A small image captioner, trained from scratch: trained on rendered roads seen from a driver's seat, with toy cars, trees and houses.
Rows from block 10 of the image encoder of a small image captioner, named by matrix and row number. Rows with one number belong to one channel. Each number is 128 + 32 x the weight over its row's rms, rounded and kept within 0 to 255. All counts start at 0. Numbers have three digits each.
After each channel's rows are labels from the 100 images, of 14976, where the channel reaches its highest value: "lies over" is the class under the peak. Only what is clearly more common there than usual is listed. The data: rendered roads seen from a driver's seat, with toy cars, trees and houses.
# convs1: first pointwise conv (encoder.blocks.10.convs.1.weight, 224x224x1x1), inputs 112-223
# convs3: second pointwise conv (encoder.blocks.10.convs.3.weight, 224x224x1x1, transposed), outputs 112-223

convs1.153:092169096126169153127115128089093117160097166105101088148188178118114116151128120141075133179153112073085086174103169098086182091097132137145165174094152084149152080163157108070151129173143172091140174093094144113159110104132192141107117093111070096154184168125095164093126191097094172144074164167119080158164116090123110131096135172105
convs3.153:147161191087121116131135066168110172141152120140178109084131147161117116087116133127151071107198138091108105150084127115081122183100073178106074111057203123124174104158130156179164174121115136097115131179140100131068156143125117057088153089136184141164139162205137097212138133085108094128087084081116215125122174143066126093157087127140
lies over: sky

convs1.120:121158127145085108121125191099149104112083161149149096144150136161199126107080083139103070134092123137123152098162134074076109183126113125134125145137150082093140108101105097084099075089122103117117180143145177147179073098145114072153108152181128111113143115142136130109153090163110126199104157091162095104140128186136169101077103106075
convs3.120:117100086073143092168108097168182086097165154140097153134143095158119122095168170137092151107160069095086182166101077122066170161101113099149121152087104092146161158129130095104139133140193145137158101110108146157152165145112103120144089052131173078160117151128153145096143067093152117176098133123095119098104154131146137140113091079111
lies over: sky

convs1.194:145059185125108116191166100149132175072079125142122134164143116135134129120088166102153122167144156122172160052063089156178124103147089155157126145143187141160101158103131124134119109174135082072134093114119158078164141162111157104154109127121167140107119100123061093103138063097147084082122131138089097179098146111070169156169159167083
convs3.194:135053153142132145135104128052096093088114150080160088184112146112117173118116157101146083097168158088139168074112085076074107133077085099129090109131173109148132099181156086126141073110156111154122105082076112165138125117156097088111145084097170102140114157150160064125158161150156118164134138151194158100154106071188147146159139162133
lies over: sky

convs1.28:163171108122192170107145073110116157163137094151106125110144134159175197085107151114153101130130098114130088094163125108107113128088123185139107111084160151135104183087077114192110090105148144146114100132110088149082096144080135165131140115125118120124090104177099095160116106083087116169152080134113180125120124073110162125156130153155
convs3.28:123181112113168154113161204131169177113116090083084161112142133174113137082143091132153107139157077099173124132102153106194134110172157149135137112126119138084154091102144051113143140157110161125111121080090174172137154150112129084129173157170075153138113062105119054098146109127162129161112141132107153099172117122090141161101142130141
lies over: car

convs1.133:163140100145131162161144144178164110168118105128169154136126170088184152072085130125088100107119184163132166100098094128151126153175172159093093098087109101106122174153101139168117080114162118185122166158126100104152162166118134155100166074158112162103114120139189100116119151102186166101108098074079060081106193156142122165125166140127
convs3.133:098128138135128119141072077199116086120122143120154091152130101086129179124131105116143138157106082125066101150172108176111165143136121071154124113120180071090149174182120139167103126138186104166074132132130178108099191071084125148165126110149085146099117120126135102084094086144088109136171155109102124126094131119070135080139152121178
lies over: tree

convs1.106:075155103139109138138163177172101112089184119163169155075078107087130106152161151100121068130099169145171104084169118124179117105200157152166167173146114105107110115088148164132128082107149182133097154086096040144122109097117079139102087154156068131160115168129176111170161077120129128135151127124115105138126184139100172136082115073133
convs3.106:141187087154126098107082123165160117083168095119128107110106088153155064141172197116174097091178116114161097101148155129106145135154104127118107101114153114140097143113174168098160128173144183150174067157171092056159102103105106137137117147098157149156079138167149165121095193130081144102189123145123057093176127081119178135127116094131
lies over: tree

convs1.211:144123106102146144127178165168144146177085148107141149076169077113161074072164119087118140132082168093133152188176095148080194153112103123094118125107167145130102151109120090082102109089100111155113070094113130119122171156095115063117091140163090086130111169072142086111135086143107067152069077077134148099134122156094147079126108140099
convs3.211:108162096158100149131072106134097102115086123136082105094173134102136098120136154109167118140194107163139097171116065077159191115132142109147087099095113109092091162064106128161140109111148166166175095165082162115183159137130173165125067160145089103161128100124093123198096113128114155105108120149159174109152118103176132108175142092064
lies over: sky

convs1.187:143121138154076194122160099099142166127164142138092139121088099130187156110083079142111101095096098126149138072155124075096169131138138141125169154105133151125087078088133123095128117097087163092164162110183129113099170089147185145100151143177126141104134179085143123187109144156074181178105063136100121101084113180132162193098094163116
convs3.187:175153131102111123098091112157192088143110102145134078173165161139151115121102084123071198118201109138146143149176143159102139190151115155081129119109131110128149170149146149124094125135073119094162121146146092143071157142157138118089103134122111124113151137096132081093110107117162148180126105117144122072131078123115099086145162136076
lies over: road

convs1.99:126088135145130179114162081091123100091142156132087109126100096157134185166152084125114167100056121180185111143137140103091106097119137163184140125149083177090143135141087109118110163098117110107091122142140124154158155118075133167085186125096143160103156170155137126135132126126177161175172080073083132174105167100111116178135183091129
convs3.99:122153155151124109139087111118104086120156060110115069078138152153073090083176140091135146127108111148108096093097153175112146113156133122172165135100180059114098140127096163152108146111173121107082101178141085151137140124150159143123088085113154092080084099120125159108147185161118077104126120086111179153123155084127098059132164110135
lies over: tree

convs1.160:080163138200121121067166116061131131143093091183134049091143155160131122140115123152087082084106103123155134138085109147120147107112123138150103080183176195183112113102107185144161164079150119163148083080086127152122092114154151097090181099087145087088110122132143084174126139131040165138137083162143152124112106120077075092134117143164
convs3.160:117178177099127115116126136114106199155091109108109121151103104071111185113115173150123112119152118069119133121157148135170159128057104090112131093102090135155156067160115130063126155090128130095170157163059173128119146101137169132119161168155158121133100134162135129096156150113139084089184154107129138159173046145062155131086131117130
lies over: barrel

convs1.215:165191143125113060135143143144106144157180080156191188179183135106138092137169115123191076155121116111118185170099060130126118081176138114150092099126185102105136152174138129142105081135152141158093158133124124152140111078107126127138149128112189157182122156147092126122163174181133090180145098124114107146137119165138118192150139141116
convs3.215:126149176145148163148154117129144184129133077145106155126101142105150106171173165119143088099111140142203123143092146092149156085149169135119078184159128141122167113095159076180161087174163162176165162109098116097107180105120140122167179104179095176082157136145164158108153165157121174083135128104141103120139137138159152076072125166165
lies over: dog

convs1.11:164099153152136100122168107106161092096155111109143084147165170145149135165101135110162177090102127117097121150143128139161121166164119120160114133149154138176142110159123140075144111116132113095129123112089171166129076168182095096185150142153147176125140100172147111108112074183135106158109114188171109152069205155116113062115067112172
convs3.11:144147102183092165197142127137081092131124194195088121170174147100135074143182157107125073087191117142142100124174144162109165177115141140174135185123111147109166195092190112118130091143092192143150113151134092152149124120104108174072106124131134172124135094167146068185122106124137144135182112140114135106162114127095146169158072102117
lies over: lamp

convs1.206:109109095074086084109170111191167112095159103126109131131091117109182100140156154103078179125161088093063077115143106191129146150098110121128146087154113128153096096129140205108154162117115091173140131192162114085161128079096139108068155152101122154104113150142083099075115127062120133167077128104149139182075094107126133090085152194163
convs3.206:166123166094129101102152115191115114102085192173078145170171114102133172135180192081119119114158133062132148139117148085130127110135147144117102161104094166165089147131105107131102117156106080115151088093146177153094145076114098116133169148112147163185092119079180145109080147169109109089099144073129177120122092152114150117117178091102
lies over: verge

convs1.154:151162074136154136135093174202146168140096158186096153177151150113118091173174116117116133134084110106143087182088108168115184139083115138124144117106137140213089156113107178080081105108121098122154114094104124094123162100070163209096165121153109163088117111153155112151153157119163114190089112167165116174174169158164095091113088137161
convs3.154:155173128145164171140120114168124168183087083112148167088093129142177113104053140095095167162076139137107157139166119110075174102120123112121120102098084090138090114077104126149084127120105096102158124117154128185167121131128148134156124160103112196100108145089133149162174162107086136153155096102143104130169066147147178094155106113125
lies over: tree

convs1.130:123119153138173140161151160094150146135138161115152146102127140170187097165097111109160105180128138094120123126130119142082143145188116155130060161087102082095109141097150134128117120097080118109092070118076117098177165074083177140135104088145156073142136165115137130170157083106195161096108102171093163091152102103142100122164098073153
convs3.130:127126140107157079116127141090099087177086123135137168083107104093103135089101160133118094084156151150102110200158137098182090087169136089140146101084095144162139130121154177132181105085164136147099097153114138101126147123154121132142151100157166078098102152163123097086092138106096135119149132159085091083058068139179153111081099104137
lies over: sky

convs1.96:150106120135106079138083122093086108155156144154129161058119167094064102101129144167146080116178141111131145128095120207092129122139131115114073128112102113073162100145077166131098072151166166164118132169142059093154087190167096089159119092132113156104078122102153137100106073081141164110196128157104144173135123097164140109155107123086
convs3.96:085162165134138122083105172143117178144168083175097190065149140187164082157171150095126120129150076098200156144135167029098186091110093154195110116066169148106153134116145178151170149097152187140124115160170137129092135140164117121132099155112127092110166160181128149179161092146174139141098101083178142081149098180153134151100149125088
lies over: car

convs1.98:137116187089148152113134072177127139077092099178094174160157087153174104119189104134140160152149095066083161126077140146106160099143118160133154171193129158130148155132132151059168123135079095107102100173149129075110147157108196184095113137069104168114091140137090117177113115128142126150139090100110162142173132126117130075115133090077
convs3.98:095143081122136130122078110185146141189169168146091109092195129160145109095055181150113095085105101133093130179144105111155193100149115130107092169123091094134119145104115080119115119149135101142144126120081115110113098107160144113171111113151094126130086101180129144106180171148064078122115156154156082124182119086157198110162144149135
lies over: tree

convs1.189:161111169147157192135182121124152137187151122179116111121105109139143144119129119144111103175112104055155099177086172183108151130163126092100094145158198128158159164163122098088125119102098075144087170187194163157100122188146113104064116187190129139131102127145112102067158162136148154137152129159102104158184121080094114118158154160170
convs3.189:171186159177102181188102101112094133095208162093117141139092122172190131148139121114138088171131136094089136158116070164105096103131159114177103145063144114150100100106116174071162151147133122133199113105113134139104119125154106156124145108106139099100079156052161099175073138128127147086178149087135139074124090108064117110119121104145
lies over: pine

convs1.8:125125203129147095106088103171154206127116079108157135149118119124117149072139128116118155149081128113137132082131128166092061130099111140116097140129136125087121196151167111136130145153128103103071100143125121061161134074106157073080181155138165122156135081081182140098079136111150173093135130090098159187122133115164057100180186167178
convs3.8:178116083124123116089139087111137122108168110161134098088097101107155106147164098145120171161128105116106119111140122092114154187123071161129100123119166190082105169155090114061045092144092155114112170088161070107108106165120138139096160100127066204166160172159151147133187115106101087120181103082174118156079153139132080084129150149091
lies over: sky

convs1.39:112155151151135162095144120136112086144112130121117091141119116081142201146160162158140090098079141127173128193087128117162112061124101109156145179159111119107081151166120147081095196189128129152156087099092131149120079127164139157105122107084058139102093135153104097088081092087136126122183092103078167158172081087201092110124079188151
convs3.39:099091144176116086108140058087182110138165134181085103093186140191101142127123117121169170112097104195121124131138141210105155084112125098156110113137097068098100098108092170122154179105134151128074103158093172187069141184141112087052151136145095078166115135160192088130147130105082152087106175141120158083102121105089081132125148147118
lies over: tree

convs1.50:147117091110208100126153088124098122128126173065089080140093133124175171156107121153195153094177098179076137140169059095106169094140161174144133181144140121158169131139166120200126200187098176134192126105140138175150143093144104102167135154130095119098151106131127097103149160095177115183193165148060156189160150101151114116147118168176
convs3.50:112175120151136143155163134145106133117156151085141164106071140109105181109173117119110159154154108077111122134165102112132166130154121176190067093177149111079120117167164124124163099165076149139125067140093107133152080120101160068147102178120115095187131078157116133133088111139153096118112168081063077117066175061164105190109055134127
lies over: road

convs1.1:126132042128095111082102143158143110147174114072131130099111147175129178114125179073085127152151152116108141103080093150168103142160080157152093152165171139102111184158105072078118130173118132146090124102145113140096108082172153141124130156147160118119168180128136079113130166129089174122088199116093114129100107099139135126103142156129
convs3.1:142123103088176091166159180082181098163168103132185164098162146160140145121131080072117115149135098132126141159134106168086144160090119174119178128135106133103171129140127116170102161159161164104134071167116142055090152178105134109128152117169106149088137123171111186115155147096108127157094182197087197066069098085158139137103098076162
lies over: car; truck

convs1.7:117123176097156144115175203126113108147110119100103117080143149115161150164105126073173105122119158138103124139063084108118133125162108097195136106129148145132152194101132203114069178125165143123168127155140094135094114105153135163083146168098121068117112102120120129052057129125139110116101117115080133152084129141172110126165145162171
convs3.7:158099146105119156119166174162159183143172089121105170096090158052168122146127138151098117087127178091072147149136137063164166071117137137162092113146060108122073112091167203139179137073153061127173179096093112103142166126138125086106095180163103148157120158068088149109094108109154113142154088166147115157167155108133140100098129135154
lies over: sky

convs1.139:153096064112129105176170149118099125177160119175067139150138169163091145169181102132125127111135137136129101087176143153157154115085166118127073111114140181158128143128179131131096133105152091121150148075090173117120164092134071137102203115104191146162115119094085144085161123142129153135118139161147160095127117107092175085155134133133
convs3.139:078155177163175178170122118140093102093155095140114172129072141141143132123129166119150139123154086155127115178096096150145154138048062099144122088166107171147129196172136149111176168092160174093185112110165114150114166139074175099126079116087171115118115156078132129149129140133120188129086096151099119088191139160130099151160095135141
lies over: barrel

convs1.40:156159163124158140095165174139117097103163144142101152156090130115101157146175146118065100099075096079181134100119075093120071127161118162131108114138153088108132094155073182143111087158147140138124118125155122185143087175121142188111183059110108183145178080152167100178153157102112120167121123126099139117110118150112056156062075093064
convs3.40:108127088088192092116180069151154093157069118158162135133090067105145096149168195070106114136097075138085109086134101092183147098146137111116140157109104130127103130079200132171132144091178160162158073153146111150090147156176135145154111141146163114095143128095204079118115189102107054158124106173081154086149132210106132081138096148129
lies over: tree

convs1.35:138156185148082155086121060117093185155187142068129094060126130156168094066141124140158114109125164150148114091111089125159171149147068119118110153109120126106119151109145093107104135148073147135167103096101116108118092133112178159080109068157111076152181080134110146129113186137162146185185059100090146099093152149106130174101104142110
convs3.35:101142138144177147134135173123161110127100159141107111139150113112147156075125109093167117173090127162054114076122161148093183079112092181097128092172146182075106155135102129126084132132105086055123094099163075129147129155155135154148160082152141182135122090181092105137187147195118138147176110175177085103106088163125118127127135114056
lies over: road

convs1.171:115174110219114071101102132121116074109148123075116081188136133114104104166118139176124095138101091156138160100103123149124182114153170071069089112116100132141143171160185170118100100176177169121147121133130125170150194106122125105159139086157148168109085087116147181081127178121167133116111151145090136150078181164104158135096096140100
convs3.171:101105106137134181114171080104114085097143097129190138164142072112141082150132117115112092082088131097173109102112134136084120100161160095143142086193183146151133139137134122163084139070078142076119142113108109088084103137099138110099184083064127104097125109162173142080108165121130150127166079120140084092192155139101071072091129150164
lies over: barrel

convs1.104:101126112094109115080104116176162056122098130126121160115077119094155111080111153116066161167138133143110056190141079188153143081171106150143110121139118093123091123129188113124134094126140174111142142157142082115160142062157097075168185189151123161078122166084176088113162170125148137175103128133160144158078103121129149071097081114065
convs3.104:118081163145129079139080133161133148146126091121157096129099143124104163173165075090096108154169087170147149099116092089096142130094105082079095119122109134169057090165159146090138128093180087120109108187129100089150134141107156194172123141094117140094121161102136150100072157092158138130111178175152111097141077136140091166161164196177
lies over: house; barrel

convs1.10:167172100165100115137166089134106172056153154097111117087101095099108156118192144132165131096155161138176081154143170137110162122084140117135162123147119160113184073096169088130084134105186099101117165085090087128094183103138157114142183094180146106115090100105162098128136149109093169099172141106140174156110151139110112124105094179098
convs3.10:126074165137086162132174150145169120138157053154076139181090124152136136125157163165151109182091156142130117192111167164111154148124132138185139131110107162123074098138101122093120105084119120065063111204123122195124127146133147164151151152135133070073094139176176101124086152090122081096130145128126068139128135146111143185069103144143
lies over: car

convs1.84:104126083086048167167153168164131131112110075164155159117131145147102140164178130176105159136077176133128167150112104166128135155185160139085118172113184133160103115121068141065127174185124100134085136158133104085114120161151084185095108116120102118069152168155164181126132099184136103106062160120096175063105133176130150122062167114065
convs3.84:108128135104147089126099073092130153160085126192166188101107062104152063144077157134105117136177136084071092135135124120095100180141083100132070121118130082085123137170113148111155104143098118154100070118131143134113152188099081115146086123093165076130109175083118128067178127101074137122156099120077156113144079090165154107140136088142
lies over: tree

convs1.102:142146163074112103072112145137113140160174151129134102167127133111162092122123106148124078204135145048098084133144136141172193159094071142089141083068108099114163090112121182113192079116132105106139151080094074142088102105062150127104201145100097124146181137119064136084152164066134073132076158186108125104133091107139167076115106140110
convs3.102:108064132142142141162162075108089098118099121133180090102157047142159158076118162166080146122132107124096123137109122118090154203101126139170133134166125148146104125109146125134140124111119169100125162135141098119059083131101088135074086127068054156127149099151132162172114092134153166089128129124178097154141107135118176146160164185157
lies over: car; house

convs1.78:132094128151167118134139115128099182173153138111141099147068146088154158105164150123104103053187138100163150178093137145184059191158163070079136149074149129146150176143169172152110141130176113173121115094135152101100158083086125160168132144159174146162152173156109133168087166108089161179076097121132155160117171180126102101133161120137
convs3.78:139079168176142123181092119142157082116115129183134167104147146087143119083123125154119140099118122141134081154132196064137120153115100120133113164135089164096158152153147117061126094095124167161150144062101091109099099090075072138099095122167124132148107085061091129110130184080150105126109107165132116119186133103165124139088144080180
lies over: road

convs1.52:082117138083100130154091112089077119110160148120150132166145123109080120165134126104125138188190146169094090102103093159139155119162097075105115087129132120178136141058116097124137123157100113145161107108128138121155102118183154166068167144177070149101138105084188100142145062187163068082129158169123095165137097083122155155101130126117
convs3.52:101115071122078056127104139080133091119174157154162108121076092107192124143104144140115110124176133124093162136061116095135173094108103109172168085093095139125119135153130147164120073091169157147132101108082148114141167127092115083081103156104078081145057146068137149171176119110082126167169108107126137099093126104092136141113179098139
lies over: sky

convs1.37:102110097075194080090200133136087122142161128081182168103112097097170178107150128142147100089176132090122068163132144167085181161074143115114176133177109078134142147136180135107127117145079130114143076097113185115145070136137150119086103138175131145148117165190139139162172077111156131080119110087124128145070115096079148145088148137108
convs3.37:117050131143094119167125117163153141160088110146137147101133084124196124105127153120111078125084148101170172107123053108145063111123075154133078178093089104090068133153108114119129119132140088125174072127098108140133103101097186075111127182101095084180159164150133075092102110168120071143171153197112150089170127129090103115131157138128
lies over: car

convs1.140:160127141103123091166093172069167126141213143138152191145159150123093176123162110098164190077129162142100155141134108137114090140108140146153162149127113066069072137101144143163102075161169092161154144112144160123128168108070129201089182112163134171132163095151178119132101143174125104173053115090098143100128094117190176083138151109098
convs3.140:066170170158102102162103101104092116097059135088087104115148163102134193075161081166101166168095097182111161145093119131134115117071167120179148125138160065146049148112188120104143130160155143037149135115091084182104185091079173080118125128142186101142150112134125115107133097112091181087135095081149146096154079164129165129115085156089
lies over: barrel

convs1.63:111071137089143110117123122092074122178094187113175091112171120131147112115097079130096115114082093158122133097090114115105107101126166117101099067082152168141131072143107106139135099083165092132107132100093113172100104078124088104093145095150112117166115118115114185161076087129181127134116119115143129160122107168160143117151071066092
convs3.63:115133159111107139173105099121160172137167084147121130138100171157156097128195152139173142119153131098163151158075146123085109101135139171145119106103123147139143142146152216111154077116122130156177107194128136170169145128162138087126106152123097162099129191084133115135074159132176188128067105141083156078093122090089095121133106063124
lies over: barrel

convs1.103:153087132184184129132123095140163147104117094148112122138188144095149167095103056145096092102142109158146091135171125107163085106103108146109150142177075096126077150089152133125113171175136080072156073094088179114163101126116093092109168144175153095108086104134134072138149125190117178136070132154053126081139127129150126157159151161125
convs3.103:164096169114147080157074135097060121120160203112145119123130083121110171114116083124137132109181140103170127100157168122109160157192169118124079123137105153107140158070092138123093094076119127109112157125074148072159136124129116106179149163123130102121163116090147189090147094188142109184172064109172123118170105105126093042111167104070
lies over: pine

convs1.221:113088102169108105085100183104118182162150145128076147146113114120115145150104151070113134119167112159124140100129157140127101130126163201147136172167081131162153120136162154095178146075070129176096130092105130133112135156182095099165172173093132174157165057091155134125074153148125180147114128166128139037120119077094119118132139130105
convs3.221:136156122066131144123160100102160124083147144066150081156079139091101140132089098161069052114117107086185146124126122184113084154169168177125137106196104106131100171117092099103147170120115141154093138154141125088146120080090139124061169158145086131188106128119119154193115161182147066160117173115145149104101129159071100071074105066104
lies over: house

convs1.159:141130127048090090053086135159155130170119131169176096133176160139157125149110120175144177175134118082125107164135119096133085149080176149184135196138095166111178102143081129089103121115187122134107120142129129125172127142163095172139093092143086130133062137115118118139149113114148202145108144173181177122112170162118140142154131079090
convs3.159:111139138161125164168114155101132151179104140166117146093165112167114182106150154191096175064142185107097074109136164128114145160098185159138114086169089067114168181134141166127102101175181165116153085173175099171131167170117092143106146131103080133124087184107127098137115144107143132121118127076159087118171081081169169109102076162084
lies over: truck

convs1.42:102055140115109103114160127106055073157128145102113116127072145111107142060094089107083184147219143114158160103151107173156138103107174127134101137148122136124153147146155130084148106095120127122095167084088194182143111125144101115109162154115124113121134137088081110092153097122146127194180115151057137078126103119143113133084123136177
convs3.42:105179073142147153152134160121102188066140124159193123148111109127062162149122193141122171122125103098157140065135154144124147134130082135153072114108171123088114118115084111109086090091127158121131138119086169175113164073157103085147109087133087155154179110079095101080165055086175132153103185115089102085114091127121196098186127093160
lies over: road

convs1.167:161126138138102133131088107107062109099137150142118111103092096192110088181112147112085088099105153162134172070097121084145081162154180119102160131079108125067136179101152148114132106122189121125091140125140174102104139155133125132116101136145112104150136129112103197161161134142089140141101128157138146089161161145169150120127063080171
convs3.167:176115152166156105182141080103088144099121079146168085186087208091118127128110094059121115136135144101156117160192087108127114097072082082134163073071094141099088120128138114101080131075179141118177165156110109133132179072089134127188145091117095122121158102101141157137113090129177100163109158127071153096148115149119147153126145086101
lies over: barrel

convs1.41:071107110092179093094097185146158162078110072115106120092158145101146098187139168080195141142107131092118061149107101128157136125076099121116183103086092186158136137086099155150137085092098152159129143132090125130105105166167131128100081126172155149082159156073120120171089135082099136106061162086189088163148097184137155124129157137108
convs3.41:143121115105138144113089158152121063090094108105117149108139186139164050162101154128131109172091147164092092089098130134081088064159109090106068137098139133171166131160150145120099075102137180148138161145094090163126105069112186091166089175125115093156175140152156163132141130142082127083100132127109125168111134165087110091127116099114
lies over: barrel

convs1.75:163127147181150076157132148051115111143108148136164065145131072095157110089089113113193106198193103141102116173111166130122135155129091156118112152101119118171117136106136149140149055096175201150133159120041173181087063097101135101137173089061122150159062110154136103165177165134137099168060095085079123119139148104143112135172121152057
convs3.75:136140115151155113140176122105146137133128167144141207138128118060105088084167121148100167103114070133128121127148163095153138165098123152083128154074155169194126154170104163172105106144184072188169191119065091092150126095061162087095185149175152135138110173089139113113116089119099085056127141123130148156103045160183115100141086148080
lies over: car

convs1.20:108151080149137129125167156137111141168165168134098159082078130105157129078146140084175148118115130168111206112159091163069116107136054099099113173116135172127161130163094088147131141082113086136129116097107124123079095151144101107085151157113171142153085109090111168106131050163102124147096165151133130171170138136144143165169092120087
convs3.20:147154145175155157134101124114142146165094152072207132100138149205133073145069138118139134132118187118116078065092188112120103208157094136128185158132186119123176145105140084155151090079106097094140128087092120180105101113139130068104121101122165076130102099130146139140113086133164149103138168134162159126161139100148143136120139133156
lies over: verge; dog

convs1.46:169100159125159089155091089106154134108110140080089096115101114146123180151139145066162145128072127133109108058133145202186129095163120136170119147125110157086095166076067090162069079168164133099107130176117086159050090121176133112130134130142101066108122129076114151073166079164100114114127091120066112121176139109101154150133171107171
convs3.46:085088155135170161161096144103109070139087120100126178128117076143156155080103072100104136112146113086149180120133068124111210158093094165125208146125095132161078122108062082066119166148119102133104139117099083168133119097149186107161093086185110135076097156097162107094117113216130085115096114134158112120122138138092122145143127159167
lies over: lamp

convs1.155:133073130099107089102089161106086146088144182159119135129173135194155133161127119144147145194166070114083135162131126149180152132131113119150184187134141112134084163085148111161184140178104087132076152077101086148154119111129151139118153139147111093157132083106131119119165112143126054132165176152073173160130110177105173157141083148088
convs3.155:079085138109095137075125101123145083180117168102150083126165137110131086148147131105173132112118122125180079142055129114107117106185170195186151141157083067157145095172196121157146078144131089084148191112168144113072111171087068164115157117151102116123130148097155138105100191179107097085097081125191098161108160121124128094078151182127
lies over: road

convs1.25:137077119105110095120093105139191133187210172111167114157157139181121132150156118147104155152175116084101166102099075155138084177194131140157168105078094098094081150165163180141111121117109116089079153110157125111131135111111153156060113145139121118167100106124137136065119082127183104131130194086056172142134102112174154145098103130106
convs3.25:124142131176139097131101180114136139082135129148062182082130127163132135170091180151152182163107131141184129166154161090110137154086170082097090097129161162174123186127096147066143160192079077132127083123077078130196139093132098168148124155115184121102161124132106129101068122115169153106148107130137092161116185158119093191129119119149
lies over: truck; house